config.toml
n_mels = 64
method = "simmim"
drop_path = 0.1
stem = "single"
merge_dims = false
adamw_lr_other_params = 0.0011
lr_schedule = "step"
Rows from block 2, named by matrix and row number. Rows with one number belong to one channel. Each number is 500 + 50 x the weight over its row's rms, rounded and kept within 0 to 999. All counts start at 0. Numbers have three digits each. After the name is the row's rms in percent of the matrix's.
# convs0: first 3x3 conv, stride 2 (model.blocks.2.convs.0.weight, 160x96x3x3), inputs 32-47, a 3x3 kernel for each
# convs1: second 3x3 conv (model.blocks.2.convs.1.weight, 160x160x3x3, transposed), outputs 36-53, a 3x3 kernel for each
convs0.7 097:478506491512518440469467476459561450412549520560491460384493491455555447451449496490518545420518465551570533575487560593524473456554559515554514546548518518578529481518413592530483463418484479494493439482519461503518438485452512538566508447583508404474434496520412449437439518477421525509483506500541492445394445388537518551456441519539491517546508512452456463363449574557616601503456423463475527605560569538472559459448497449481510
convs1.7 098:452583506534488536509494535547477505562499470455472479474479499530540429509532448444532505494566471519528575426421460487549442508409504456493473530516436503635484470507484605507419479394489531500511569586479484416461424485469406537522535612539489417433597399511444396489466495423485464439455544512545449472516532514501487494495462514463483515473466470552475441552543471442537581428644470381517482468508406554561477463466440574471463546482498577565442481481398532430482494635508508449428
convs0.8 095:566488502441506573489464476499425493580512547517449520449458488511538419524417545423414462471548526476526548466538492543380581453489488574494452485496544487469484583422406530553435530541531499514522457507482472577506556588490565457536453383519500449549521443517486540476494528541481532497478511485527529496554536468494512522521472489548583548571535530455530518528497578533562506481534555457563517447592492522546587488469534553499493
convs1.8 099:455427459543496493483532523588400412584501391425580493516503447515489514489544460479497486518488498541461474582515501429558454500534514479592558477539620536528537511478497486479533450388574449515556534434508531515498498355634480433501490558450548474468488506425486451475452496547487516460472512491549471469551554449508593509495556547427406479444453548535418540509499478504531435381453596504564517425505515510495557540506480500480508533480480485437589460505523470517515533519495513504549
convs0.9 102:493484503481463489489392490467516523509491483537392554457447489461565570526456493493512470498506481572476473495469582521555489555549387458576497471477502523519488441494501528487557400602496494503509512506496445539448487525497575474521484488457526425504569452520420513551473466523399531505418465472593557430535495462522544511539528488446486532494589530485593495526526451425409458511521424517511569443485492577523513575568521496461467
convs1.9 097:571477511499565502502545573448441541493514461440440521527553479512477617482584427452476483509520560464507548542468524504539423444467422492489493473427540567497540537558614489388304498529493525588415458526487469487482498508609416397463461581515446580561576503484512511495438501473515509488532503502501444523535479423502475610542524439512501521431575477507530470506448409604458457515530603487548553457422542453491512531483583483546446520558471475453369610521471445607388514561506503498490
convs0.10 101:479502498464541471500481505545571523472528535524600616490472582457448499538475503484474451528514549566506487481514473536565450468401586418580501417368426533577510443456516487500449500423481566502494481458607518484546495488501496594394583493451455401442552451483457483600516500472479569435553448453588554536485463464511511476494541556514554555456482430496608560593555487484619501514470585490496473583470487476410507474449541499413465
convs1.10 100:506485522512532543485456504584505546458405440576459378477681496514558479517543526542482434521483508519554440523540475499448553527475481532541460498449482447422552498574508542569519517525447459529485463531478427516525507546555486473528441433519479483447588549527494515450430508492503478458527473476480470540474410500459447580502531465497418458548519470533544491533446482481396556543422537482498494496517470506476566480520409458416447530430533521578523511401550496552565433540462465502564
convs0.11 097:482519505517514468448463461498467534501478523465541556507484542511541535440536417465479509485530461475507471534533511472424488508476504520488496427647524527478471528463537488442512459547538491531487493444550476507490475524487512439538487455475534530504559509491481518407594554519530441483490447489525449485520531463415511510558562526434563554670455486528482533435431447531465468512459482555488459468469530484528404550514579453541513
convs1.11 098:593502548439515592503538549518461479503476437484565412539572460497552505538499362528413478443462354558605438499513577523531613484537587513434563499431499471457542495588450456513463450489508509575470523541504536449452545512364511582531454422465463385431534508555518442442402459556471460498503455453588529528464518524485467467508629421455514410527491372528438506537486556446459491525500455477432421541457453467461527481537491511459441464438442557496449485471571494533485504467513528421463
convs0.12 113:506441538481510436494587487566567530557427420324475523477498491479514528458527480518533557511501514447544439505501479534469525496560500588525546449393452527546522569485477498557466443399478533471445451504532503455447428456398585466483495588513470544478557449506487434561488475453520498492474505503482516496483477528543578470497424521550526543453587518523467481442289342562672574427524413523545504630642616575575514525553549465428470
convs1.12 110:525453530498459491556532536522463502481408371539459448415545481528612587480407462557550519504480514473480572492520487505527439445496478476501474520475438493612521457474520572484447467511477456490501517487449474452529549593519478513467565542566429441496575554515453468534481580454459548556562548536490448496493546577523546456460536451491445518466472438471524480561566498474452464473449518452535589551535483498548507497506585499606573565532527457484540499404508530567505467541470524438533
convs0.13 097:511425531502513512453490470549519523505515526334473381464451491476430442455517494558466467549415529498471500512535426533478457601509514504536540507346475485572519466472470443552571545595501441514482499465481406515550420538573492447561512493541516460510541418550525476520477538564529621449478527429497491481570498548559525541497432553528462437508565519534512508481544613514556564544399515458475502503580542488508463518563540445510533
convs1.13 092:486575442510460424521443533505502641430469504426440449554556492533537507575494382514468420505531512579616517465459455483509471481536498589546492560524395516492461479429461464495415484391437432490540578467389512475474470589519493405548468508445442528572423432477497440525463583538512622498503545476494572484450624487474483445514449479469543443495618546488564471392472450524522558455482493508586540495626532546586560516510569485489546459600386471539528490482334542538482505467532502529512
convs0.14 100:469482529482593452410559450509458443458468494507467441470487448542523575455479475518499579482456461472544532512524492579535571546575562569551501572470486510536491464504458468437485488531476649631513496450490409511432455530500562517451440498438484388492526486498513438518425651471426497473444507454466535495535469529481572439618502426503540534449431504557573542502591482517510508554406571470510447455538497523471502516460473586591501
convs1.14 104:502557527516512518462424523478520578488454542514573521466537655510537390452544541430485500541476605503538561531505529510459548552469525494523467561501484611493414505419556480508549533520526550462551463459571418568499470532512498578534482488493499512443550597501448449476510540457549475511505528434485467510480465482492538403438438557522555516546498558565572409540558528478480520520459557558500564451447470454482496478556483505533447473513426482524477486553488368606524515522453554514481
convs0.15 137:481462456423520547515563476477508461467493509535493437555475533489514508512458484492592519470519527491457494505448470464476566531470482492497577436572508508513500430571388536527428557461499477537490503420540484540433487508446435445441503444498474480378516450492528477525562467609514485514491545433552521424513445456476453553461558571461506477556505396507499526509545521510442541455544565514453526490495471440368572474530423529448528
convs1.15 114:482545552479524515479482517466428504525425553523438529526424506596317525566405531501540475498468485502523506517444485512417473519466496500474514530519493455454506531539482513576494506503495495520502552588452531572491510416607438451565516414536552489528530488469460535476560503482522475484477524502449377517516350479497531483460544496481505501478450556544497532599530470647532506528655484534559448622551480535542556524499507485454510539434450422437416514445477554441493527483494513496492
convs0.16 093:548485484533479528504496500396477457483484491520511524551472489551485547527536457532559460542512449529496486474500522545477424538516509568587516503413465408561444556461489436429473437481496484476606503454429433413541606585459544521423453502412427404432568657563430486462515515445446425512549453453567500552487518494531516493485495499488510608517520579448427585481337455481507470496485366500495420512444449488476478489529538478472532
convs1.16 095:491440410448514571508458504444554434442394427585458497531358383533438531519422472498549547556494442526526507477468477495525473483525560490584488514491479512477495499440431519486477472482449568517506548462505501463489505512423535547409556488501511465491429398503453462461574568534523466561496589534483420408509426444484447505541434442534422508551451453573478447517518539597458449518535611490559521422466449529498551474558542439499506435536510470552446536454522511554511446523501465533524
convs0.17 102:379533484455400546680453530484526524413504518423462526463478475418601476440554459512535522485527500594490501525499548519501509513493501488517469363541566587430480546426490524586483538486514524493455427466523504565463520536450552538502557428522515416514500544454550520480523461433455477436416514477592491493403506435433583524553501462466497484653509402511506520427514501642390474421536508501443497541524457451544535500485525461492537
convs1.17 101:508523454431498488518538470509563602527509512531413469459513523503592467521570354469514579491403518517475542443534471497573442550556537424452572502441524493516443512477482533508498484501467520485487487531491504464492550554508491530450484469484473512497469442493472546505577507457505468487540529517454521468499501581533443413500506452535495472511559522462498443523540457526548404491467456468558451479526443569504433484530334491519329404514526486417509438469588467499568470481528531527520
convs0.18 104:491527528498427429495524523483522471531531485561503497505532531464474537488568527526556495441452559471460412513524531513411567565500531526473458515407593473622534556440455529596481558455481517535454537454579508575497461476434417413467424515478538450487504448626482458498502470543639463452552501597557589532488511438543585449557465525353461582496503508515442547601577494475451481492501490412528525530448485512507523512599559487512480
convs1.18 105:514627525407451521489444571458463548530423543418582488457502539485521520495576487511545507561572442466508519542512498507457556458516522569548469479400547578487514485492583562513542450580503508535519517551552542545477536566496494612484486540508514435528426618521508481434450443526551477513464469538497530480515636565493452543490544479533545600509574466494512557475491544467431526507460503463432407539405511487510422517404466526559471486476485515562399521590444474549418573638412474472457
convs0.19 094:567430475584461485458546458458499459512507522421527401608401501503477471488488513408505487497451518542469607531491539491505497568504528544481538468411445478523496615472471481501535562522468512530443497474538482513491411405537483495500511484420496498496513510493468470524488489517534524511488470489481510413471524400547497511526528404475427476442521526494482462484507488400490514559549504551543501579505540479525482465499451530480537
convs1.19 104:531546492483487478500463474521506505524453473518604411505532477459479503468470423470526448575564491471511426450475609471479527506507451432465380466428365457492446449503544469408586553504495465496560519507530514535528497503470497537451547526495494415441515447548601506433433414444511380431529465447517437563583497486575527427534407596438492490588503473466545429449487496507444500453524459456507419432517444475490437550513488564613485520506549502499523542503567525524466520514524479461477
convs0.20 101:487519465671408505461508477516442528476475483493392561462470579467504587459482504494480478568456496361620554548483506496440554470557389541494552459438483492487498489488507508524528498528549415490437437526506383555411485456503394535584456546424510513433528498518489512463529608524566428582549442526407447471401561518447517420538544444479609525454426549522501530495437489436464436574590468580516488567460463521474492540608461562495518
convs1.20 103:486573463494550526514537610478500487460470476482448552404511563468525497518595376527521509572510484511486504474458563516554528517496426507478509546522454521489457513506526459483500497525498502540521514463448489435555550461423496475495475568483519545451489537442499506429549490487484534458517437465418429590479511623462505551523492485541493646498500464414511446468467479445482465526433522508494434424454405524527440523532445491501393499480563504449539484558488514595475531463423502461512
convs0.21 098:513575395440636437520459536547408525567456511475563448518479569506477433534549546515531470523491468451523458546549459513469480477451478514529467523460415487552604454379471537512530439480433549473525418426455529555523415471554425490597465539482511480492635455530507528469539556536526633511455524549574544503494536533501481532572538512559481601446465468541461521571582466499587574545487397601461393481479428555560444503488507476553499
convs1.21 092:509525467488529443473463539450483559468580457532491480545477555515457556428519558458465469447425508414452520486448503544531504510559523551511563510500562516514502526425467447514534488530456539504454531419499495354477515424446469485504400485459506437469509514523405487508620608471478621526486480465474495477506536498475568514485497489484483477484459477595531445531582466518462511565590530486569542524541509496609494444481510577482441521551473455557457448569501504479551462488513501436463
convs0.22 082:491460559497571372482438532461456457598532583501454450514491488465418507435494444426411528502486408447470475528537567472603532538502557469453457516527433537444530476462472435455507485496464503576474487423580490516441489519413500450471509597494461438493550468486477526566416541450493443556454523412443568422495558431544409467455486603503520504513498466442464560537459480504477518457536433502527504507461408598491434501424560533503542
convs1.22 094:497449476612427494460501518504592540506537535499470538544502492469380470506607531469452501510491517418360557538544544457513483575603552481495494577592498566604497473475474472598571488550520497539578508410491550481499496498551456565562513623512555479455572549523485646514504569566506550511443551435514469575462519475595494570475590513539615429458462408471607478557525487364498340476506553457567541474577567563516483481347546460542555485541542520519577534566520481474473474420495531469469
convs0.23 093:420502515404397542572418508525527444644566450567476510503462451485577509545525491472485467422441504567475544584481539429394503482476538452468440542522530611470511483447524543585441582592545432472464467601543564492462405445438403441562530532506502508502495495391537455543530467528480499509477613463501502515523539467474452459552474562513520526536556516450490473440544415489406482490370503457513486491533514557488511558504476430467476
convs1.23 101:432438500456480518486540560479555400522521530513455485568539405429536418531476487486581445486558479519472407468484553492390523416461471450522435512539481530578484504474452510482523558453430505562493466486544522397433496555509537502384543476429572479446468473434452480586454417390510541504513533512431485524447541532467541554444458523484514509520533431542491550507483552539460457541432518536425627514437609484473461596409592481567252525478594453425606572499446525478520528417497490431509
convs0.24 098:460526491556612493480476448510435479533509542530452443435476572464562526508439551477494512486489519335391485464501509562527472457542522475552472390441567503542464482567481489495502479438557498523459425454436462625514594501445454592443507437531461426557501378523432495485528461511538557424572476513481544491512473451436499572482637479590511567525528543444546483538571451407575540497526494505491484557491514501483524439535436534553521
convs1.24 094:458526475453480512499542449473528500539479507449475561492422467468565490407560425570480501473503550492563515499487487502434517461442496536469490485489533522512365503566453435488606528472486451543560449581542531548447564504547565511400517594488500559541503455476556468550435532516493406448557495447500444405470417532490476590517448582471423520495464512538489563393438524476475483490417513615467559490487595509459544525473359536490457558535536496485615560478588471545506545501549495502471
convs0.25 103:476551510533482470544562498511521401465526587451567401402447515481545517458565481455503563499513488540485466509500510463538497507544484467456464521464428517542518476586421540476424530409591564503516528509465417459491432559537481583503476506527499386482509499544509543603466487460468566450560485536506564509552572433558514579495520557497443554526477456541518504481483527441508484498479612488487646525398440527499475498478425493474495
convs1.25 108:542463516514524515422435513539477484528522477541642519555446457544461447618527478446564471508465462506560526461480478381425523534471518501504467431459518439410472549494498460375465564472571467534360577515417520492557529541544500486513555485443448553516526443485558510464526443538559483465465398461513540464513527455456579515517539558525348500499491474524488482551511538574440478480526541534549469448508548564474479479474491398619475472479485501512577592549509418485455456574472567599495
convs0.26 108:584435520550567508514495478481416575352474534588548525574538487511493550512478514461501517499541446418582476505518467484504529531560539529529517497568438517477553429544555485340524568542508499538492512572432533562535527473529483504569524519504481513524498391384452612535479479493505492513572489449483542503495489468524506497501532501685603531636574518446461521474510564526423467449545511581530449475575481572526481386507485561575492
convs1.26 100:510516524478451556495415425488464507507412476556497490506498638454492499478431487511514470554503474465414446496455498499538522455477542502518569514484593490568544542475430507518400444616521457576365452482552444540509499472524496474509436504455452513503553506480483524515539536523505527475518524479486450508516526484475444487529582504426520421504544488522574458437629490433490475514436522479405491547513439478502473550596512518502499471459500527624509535579520482469513475544457540492498
convs0.27 092:459521446548551477448385450453478453538484623486499407498426491503507461440554508483496537464416435422575518521436597471579482516513557540585437391342420552555477501505492438426511459398443395450473484448471447485502528550462371514487531487487537420460502442582424422428482464511493558502492465443461522425506589535420576544533463553562432444522538498508554536508475483596536475477459483458451425519487483514487442527453400540536529
convs1.27 094:578531502517475505516535476418410444328409487463475474474518468501416406490508473618521492565470485475542519533549581481551554504528531569617570495575649488526556460528471460579585532578430506421479391421437500516505509517433538599485486500483511478473450518483461571553438391375612538512569570601481516483497477473420460418459463398494675540496586441477556489371443397513532533586579522530546508444424471497417489596511597461483442508390499474486530529386539547529556538425493527394495
convs0.28 116:555462494544381461492514494456607472521547454451478495436514571395494513485433516513423453466523441568520483557464545470560494503519477492501577642503532498550490576453488498520540545524455440546475556493467455432525390542463505549542503557492489379524548499517505504527453515463474496484482522472433561544450508482527491502501350559508504484515423504626455553500466599529524483487482564504472558527449486457512489579556449518561461
convs1.28 116:479453556501436563463524472622401559495460538437469482592285498548355571465449491516521456535479462451546480498519528499468561532483584541371502499470502457475490452466565527434498480476526408483487482479528494521466514498460493494463504535471473521526559479549487549524487481452483515493479512516474556652466511585484582567537458587504475525482483493563521462620465460581493431508627424506511463532434443517530456478619414485451431523413514470486519526419471560430424476550442469560533
convs0.29 099:589617437534502482473366481458530429505424548436538468477528492559423540496470506491501535501562415585421503446570476475425632496430624489500465496536560541471536498479563467510505575489514496622470517394555519485483532520519512555526453464549477508476445499537527527512505467502470458462467589513525495554559477482511433553492413489440444536496488562508569624476427470449438595469473443528527548535536551468497453592385479436536499
convs1.29 094:502494577519442597476569557581430439477485540466430427428538540527507490546469522496433568433463467508472458545535550500540509559547504481478485498580488498453464490499481482574444553463544489505498458577463498614506601513399530561399552495434517605581370481495489517428516532524542572555516552474517416510501481551560554558554494476532471447466444586450504493508476399534585520511432501456511533555422524459554475449551498464537403502422501445449517521649460485423533517528496502631522
convs0.30 096:560458454522500530595482601554447516522524503524523516499496560515480455522536546541527452522567538458493541446519466418507458579472621446510454491422580531475487534504485507468516430473480542551517514530483614583521512476487544503497519531523448486386521487541600456583501412529462496480570550557449492411503513499503496526507476602492445433520494599500449438491381462469444554454461477527511548557459411558454465637532511411538508
convs1.30 092:529533486364440516506562548481463563515541536453448453475444448522452478506394474436491521546483430447458474498494539475403500456519556436477506501435463505497451462468547462398519535463484633496547478465467526580487526487483467437450487472515473517474493409445510481457535549572457469492492520506488493455433513600485527505483440527531482449467568548471495489448510568518497377474490507500467443536510507472521546551253400470508442551532489592440527540509576511513485561410523551490496
convs0.31 091:427463522442561458479443469556458573432455445472537522435528420456472504472523500539527442541479559486680506411482473471491413486511420564493390536495491449514415502445544539486498469478463527404497447489518441489470484446468507512488507544539611493482415527561445485559490517490505446467474501502540571494527526480470522407503543493487503480448568511551451451531425422490529421460425461473556555470508450481538497520460483530483517
convs1.31 097:453577431454442499504571537507534511555437497473444450514435476567403418450426509461491502533466459538433524497447513503484585588565567482413520527438492462374459485436464498477560535621548503556508449431543616543503422494481477510496476452425587505494377508419471578526446501512394487547463587502528516514426467440595480490448513455477447596578619506515540515566483485521537518481481530488551498559487423506437512483337552483447501471555505551505572539461448453480488482451427483453557
convs0.32 108:445474504538535514482472461560546349526475440503527486512492523488519494457514462509437558431470447523458551493561445518512568499417506502502533547625491471431488497543442411459551525555428482517567491501490451477464531456407517521498431473519427491459581497491582477498482443528422575481532580464527464515531515486490580520467502474404594496516483534487490518472359516478477459482504553455480435508484475461490456526534494581561491
convs1.32 100:439575492520584644498483437541492436497476520471496531556464438405424462522378495556460517551561490490589460474454489443441420521539485522450540542508543537501494435525466521522543526450500412680502495578523471511473490486491540499491510539486540384511484461541464512565508592470555604520528481486481429453489449558505545575444627502470487503463523525554484468487442475531425501531475443561553484472451547409521517521666392494532549504525546506579470498511448541334474520532440525521497
convs0.33 107:501530557544430395446471477545377521514585526560459537443450465565598463540517601449508496447504391546556534502524512515518468532549434494514476471487404572544451525580443431553522490388426583485514457479556433429517484532511504492515487436557475512535469505537438478489470492485479433490436532477516532503443490453499490489554529537514342402591595474532396426512499577486648541506415449550514496506529446493470472466457509533496519
convs1.33 102:497559504499487411494487503415441465494480521562580568485519448500676547473527544482502567478553459471556406443487471502553454526492555482551560443384369485483510440473512521388635541522509483472427483542523483488486526502522448498314441536467483588531500534456511475571484478510468451517509411485492572572531476556531528454464443504508511521539473541565581454437401473538436489509520520586685490540576452494489527507464558549478425497504476560579525538491514570596541467460487455459508
convs0.34 112:478492481450521455446570467433540491462549494529401622514532484451489586505466524566532467490459536398598566571470464451486523504457465461512556531443499511512491502560468458510554556534545479454462487549457488531437514467535491571481498538423470536487419541584421594492451489538495500443503456531539582462515399593496490529511474607471538556502477543525454488512520528475478521540507481543494523494522442509458518501579424520505446
convs1.34 108:515493482512504509553470512466463574566447523529525499577454460538598512553571556519508466485448469552497463516449458379487585478464471471527486463435436530488460511509494445484514525453512477379495455441474426540461520501482471504544427466548545533484490449526444534537579465491458433433513431516388523459487660462410554501531437514480528567504490433470449483581376536584354488480448477482472521536358537506486514462370534491518497519474549424467467335485462491500506489435494476522479
convs0.35 094:492498549461430512578477509540506518454420571508480480489453494499537551577491578493549491528487489589538661610575579576479465489540430479439451492449482425475397542556492508454554507480472457538483540431510426524433512505462482480487463519482522407415510496540524500537463416512475544506526552427490497488461467559552464560475483533538414494571519457538458559519365454500601481628547513444472465419379451478519532479522443491482522
convs1.35 102:548544573409459491412497416455551424485579506574588519459514476442533486479642496539480556422491497594461507535499504523357479460577500534483474470408455349515480517549493464532508505472504476492474575595622516468512473503495486641554427572499427440426555564492519510518460461512519545500547633486453523458525462478375561422484642396473492477499585472555488484590486481463438565499513633520569529472503472478532498459381447466537509533478510590556435484647519562467543554575532487628513
convs0.36 095:450455499473452450512502539370487586432472504486466487468515610531545480500453599461461524440590464508509561499504478600518484439385473506509516545481562532443501423497517490410477615495536388542440570528469475498438511585535369493517434528507416495505497517522477490477445401491386417425499465501497537529397508503498476491464496494518566557523476468440477531536472526603518486467522622470426485551539514433491423412532517516511493
convs1.36 090:427534441516381377494482454528521552517413507522486460525461588496422488483530522457436487519568526468396548492487485515465490521514679508527523530492485460505458501495506571479505506515552510523493557332461523437518483502455460548528510573536510437532472458507460443422429416468508502536556599448548437476528476528438627533520334515571520538486497585443494429509353433394482488545537531523485485552486488454449483474452421462417556415435472563478409501537626494509481509446490514519465
convs0.37 105:463496461654505438419427556542492538440575525525450386522577481563428492456544599526521574549555436555533479541489484416462451522550501481498515497662498464525501464560511532417476470500486520501430516531472448445524489515424457504525517569521543505424387509548523429532527502481424369564523438466562516525473498498454436470485506481449537504578480541611421448435458388558568587506542499500462520559516505461495417550427421517555458
convs1.37 099:475425423440447450505467439527582495478572520537517591393489523451574513477467488444395533470414374552461498486528588490560556545522440441429544494511508468472445482531520505459497500496505490629525460480431461476459491457503522544450511527538468590571459488514465466577553510501450433486548488543497529359579449476509526690527525513413440465462482532561530404571506454577604566440498514583641429544560573475511446486491574494527457495490544482461593522475461506467514535472502489484434
convs0.38 109:547484390532552489491454528491526462549491569449426446475491575497312549454481464516437488451483498514412441482481491586481464509532462478607528496477503518524466593601526435520460457534456610522543436341479513535529492560517614505402478506564521414550474496511434512503463418496438491421467523545456509466454447566547558480565436454466419562500519601500579503556397555457554532498514520506517489451552507464478439496515528458558508
convs1.38 098:476432489540589566481581462600535496546486470590455441486487505572602504397545476505566442490499387541539454535558513493494480517529513468499460639567546435480556565486390488502599483454479481502470492442507507471464569475571512391528516445464493552562505482428438488452530543479501496511598545546566527602508505536554507614554388645457505495475489473488496431516658460533555514456497455611478460516549419547547490534422579525554489495401501501496521491596600492506457554438453588473465
convs0.39 098:493401450487480534362455455489478518504441493422454505491531618538610551421472436526554391449438491450443527538464494610564537570601535510540527471452470476554504524437456508389462450405508541574531471410486520526417535532558490572538488474529453517545563464541560476482404549513430459479436494424517536539501506453530564510533469493584523554511540510481558522454513612516424426572586526580458535423496436401497527451469494558508482
convs1.39 104:487431480573556536514463422525530521545513465479605578472467490452480533470507595402556511543470475529468489558514529517572516467443568539553454534629524469560532508512498493499503523489465529485451513610552529546495507604527523525474428485408551500498564700643511469522445567537471531457579494482483503471436537500510525493544461499493530538497461486493452535600650559433506434469450549450503456495428458502512564528514441550448559502538407440408413512503544513646479420431460567428549
convs0.40 104:500438437503581581500512525518536431536479538556553383504548424520522461447547471504492571497561511525428690574498494430462488508575441462461559516534513471519497541559428488438512481580317547478447508400480455545448481523507535495485508528587490535454478521526584464578394514501512440578489537499536484487536537447463490518428525489538467546489451503511485524498598455497386471578482444495499461525418489511468539481497480511455506
convs1.40 104:502427588512474608471511574489436524458467515489506603500520531445480560383449577501495462518515528513568500446584499574492422544619520515413526461458466469384460435622538481454508524475548497469518419495517340610501492482398532544444564583456491489516430496469544561465502538451504540487496528452503470498452506512489540545568448471550542523426526533372515499455570483459483482535473459491527477475435466491473546522370474463517570488516493565441401540302468449486497449447505430467546
convs0.41 104:516484548450491529554406511509502462534434498544544554524383584429552511461502498503599499492474446448530486503376487472479482439491554518538474470533494528503530541473480466512487468647551509472444440519603481410478510541439586377507406469526504444468505487555476561581557519468427473509455425480540445520434593442476516478544474494488516533546394530508562545419475439614506543543572468491464490530561562422538507571564462488562572
convs1.41 101:563474485531427474520477458481530513447492463488575548439447544529478500456468523473582481555611482491512437464523509501540560522567511502491648532533475483496507486503543427472565506484603463596428539464524551469458506547543563489513503500516536559615436453509503486480396506437517531486548503571439496596574432536455409460510551512475529538479519555475536367516493512549484426582511497502521504539506445563514495457551462494499463474438526466405521510409661483569541505482594501471484
convs0.42 088:469601506438512506570540548499515493621484597405413349434479461496595470463452426506507484524466524466549453535450468565566434468597492564486559474485483494504481482601499540545532496492508466459597522567496575477571481420509422484515489524558547507452456558548449485529547579477474611434497486555527542555484527603516530528472466499542545501487491542511530473480478496487402501549474364530589646502559560448492562501547494514448493
convs1.42 096:460478528540465580461479421409474613593622531464601526465532545508456496571645471466535513434547498576447548583472473501416471512649509468438513480545509397570574481457483558468437442484462541614563462522535546497465426530518561602495483479397455462481536504505461572496629499525446544573541556504478455540440421469403510504493443495553476522425586405520471502508543487484538487437493467551492442507480538551508556535453472569594530547489491449548447425483507529497476478524463501468493
convs0.43 107:447500462562403572420575440494506531398507476520482507550465449447534471503561501517597511458517482511535520440470536499505548512499517494582529565568537486515438584549449581513515532455475510530547563512533415510501504440475558513473635460449424542482479543552521420537461487506441395509515557564504491607455418496448472528514519452466460480531529498469548522400421553539475492487473496539362447594458509470498433494451594558432608
convs1.43 108:447526530515578499458413505533624490540600524535517521505613469542582500511606494565474494481548523470584428498407460499491421537660518513530472430499447444511480477499510484485429491457469355504490576560474498569556467420483461494482525568489557564415572492439460416507514527454495531460496479456566483529501507537555630542521567502548374479521510495683430482450479454501534495542456472477506419482635446491457538528388433448413441435509521491536544488466510469496434529487493454478557
convs0.44 104:485500453501636515487452503446491459457465481503642460506467507488506505469523492482593558473479520470541501491471496457540438531417560545522481464512521515511523512486436402511402409588512467507593463497540526513566563514491438523467392457485489466553592568550501453548529484594479471522437508510458503503497488548476557499438483588499423561524405503498498483409348350534441512527551529522492567453314415527507423556446456543439480
convs1.44 106:450630502510528491498432451458409439452455449417555517422599395444549431438455502496566486492488495522512487524532524480596474489489482491528460513480496473440611530524520532479475473451527496597528473559508398572455494422549509498496446433551452527471535401450523530557508552547569557516566494487520456434541419442475444494549432491476423554469518542524531591534476568469453459561498483466513481459533459498532507511504513503564452496557492495571471537555446559532537515471502561482500
convs0.45 101:475690430538414452546534452633530542555550472481514472461471463511540532501534497459489491505491489493535514530466496500468562508464505511421547459544525502511517531564453510548468436541492493447443483518611454469476584541453394488582429521495568610534491498497533512501447490501497438499498514413518518520485562526517492503458436493456512606475518497413499557391233575546530491480590508555441529476504493506476556473519514497577491
convs1.45 112:507463505498598579562600540416515534492495540486485515497441534540581550497489444548460456436402421496437482541441478506526522530535487534405460446357397485457530508518509500521455458528443433514403553680591402507416497531491519460458610537505511558492365421435526623497524566424536581466472542448504490569553549534458410457564456486478409499480584537535513475504505494495536467499568560534501573528436523513553433499428438500405447494457482462537472558573562482500552524485491459450433
convs0.46 093:517492491460525476440480431485485482489478385453494519458488496406476531451435489517473595532471491500561546465520475467411410525549473477544526521583568495456495547454550502526487512479518463526537514458527384433490450525454526455496517432481489450490470578440452536569525482526425540518523454448504498538433451479468469440512556551585542484462501452600485485486527525536470418492596465568518437413444419537493429457547511512475515
convs1.46 092:440465422484526487413413374544471422513500427545480416544427503506495475481533440467518529485504567434528536432420459483570567521543565534466551467497488499517481491477539560534529534486543537468554464468474573504488501506544503468451542439472468444468554560552497599477511615529499524499487549417432470445463547463552476459490453595561470574491567459530542472625618481458522380469549492466518476473490615465443420468380619526439444497487446511432560467526500449440547416418516465461600
convs0.47 103:447447550399498494572484394610516460453572571504505397487477481499492391468532400493516471500559465548565345448535523432541553526466576467441517386588502525394430553451526485600397577458408537474528513448493470542436575501506552463523493553402458491558442545406548474438538491461475494472484479463538495470451432396518567421539433561479520528564529505565513504529531517449423482503504459535560448504513524506511475651453482483502481
convs1.47 102:460523578541509538466474518547508518551485549468460461469531506544518510482374558533485462512550465547447429510540458478578461456542547515571519531547496515522454518522460516494457532329463551493447529535482482529482564534462438570407440466437508506488496586543553510434581493511474486543490428589494498533528471572539439644463528553499557508464473433458514468500488522474547558535441480493495452501446473464495457497460401481594459495500480488430487507600443395538514454500499517489498
convs0.48 109:477517454542491526448513456545517572490497506405554574500480549353446570457598496555515507509472418509531558467505534511512525510472501556451518608579441402487519528519502476532487500479548414493466477526515551465454490453507565471475428517484501536476551575492506485549602486485490431508504515499375441434540531502482469441539441508468572465454464485482519475587441490503492487530474520556502486484423547574579459510506508525555476
convs1.48 117:548453479493512418477471445516530443474522444495512457411648451485590401477575458448497476582533542481536523509473432502481391543473450494527450450515535487499466494534488481460449436504488528511467442558517535541497536497525513465453484555447512473531546583439515501471472603561409517454545490403551467450486360480489457566494461412440520578471536494450472442505609565442487581542467551476432628507426541478461588515512503515518562528530495512426577544429623501531544499450465507523488
convs0.49 102:473455476529545421502497476516508502508453430554525517552483521505554496546516473559527533563472435527534496524509555554510489505537458502499528426510483462503424463508446516467399487523523567560452548520510464523442497504460516479533492582529474486484357483460491542502504487510474413453426484474565509479529544432469553452587497520483565539454501418527556505384521415539437546553440526503563476516445443570526489572466448521541465
convs1.49 103:594518544575543602519444524540524461469479506546558534526450536560496429526584489545483521504504500534460463507536468502498588464523418495562528563454487526437412488523528583519556451563514515368508526517519476470598539476484494548534522454483484399556557465522470413531578447512609488442519526553496397416492488440429430508485459436537463502422616477468390529434452486552551535492558465449483595511498548514492613529420489434511373464525547492473520437541497517535560409531487529497468
convs0.50 108:544571520636523467320511463471475549414516481492501463429463465479509487535441491437412554519471514439517486505443471521583528564580523435497487571736437475493495411560530529499488495481535529558452563535508396464457454503509439420486466502516416510456365525478541391555583453473451447492459477492489462522506482468566524537602448489519574488482494505539364540560464467516480451430520506633449453479454529554531522562509488562517503
convs1.50 105:501439445566536392523533507452462522562442455474433525469525466528422466566542522540379591495470506481500491483477501544514491448512464469413617462420649534475532538647387579596475471537509541584510465497541460471583436548462483438515480553494491406573536480515531519485437455494492548468481474486485518474404526443464491466465651462485530543485420518462443429523508452415518478491539515420468478503497486525471504467430536533422448496512556507468589494518448477324520496553439512557471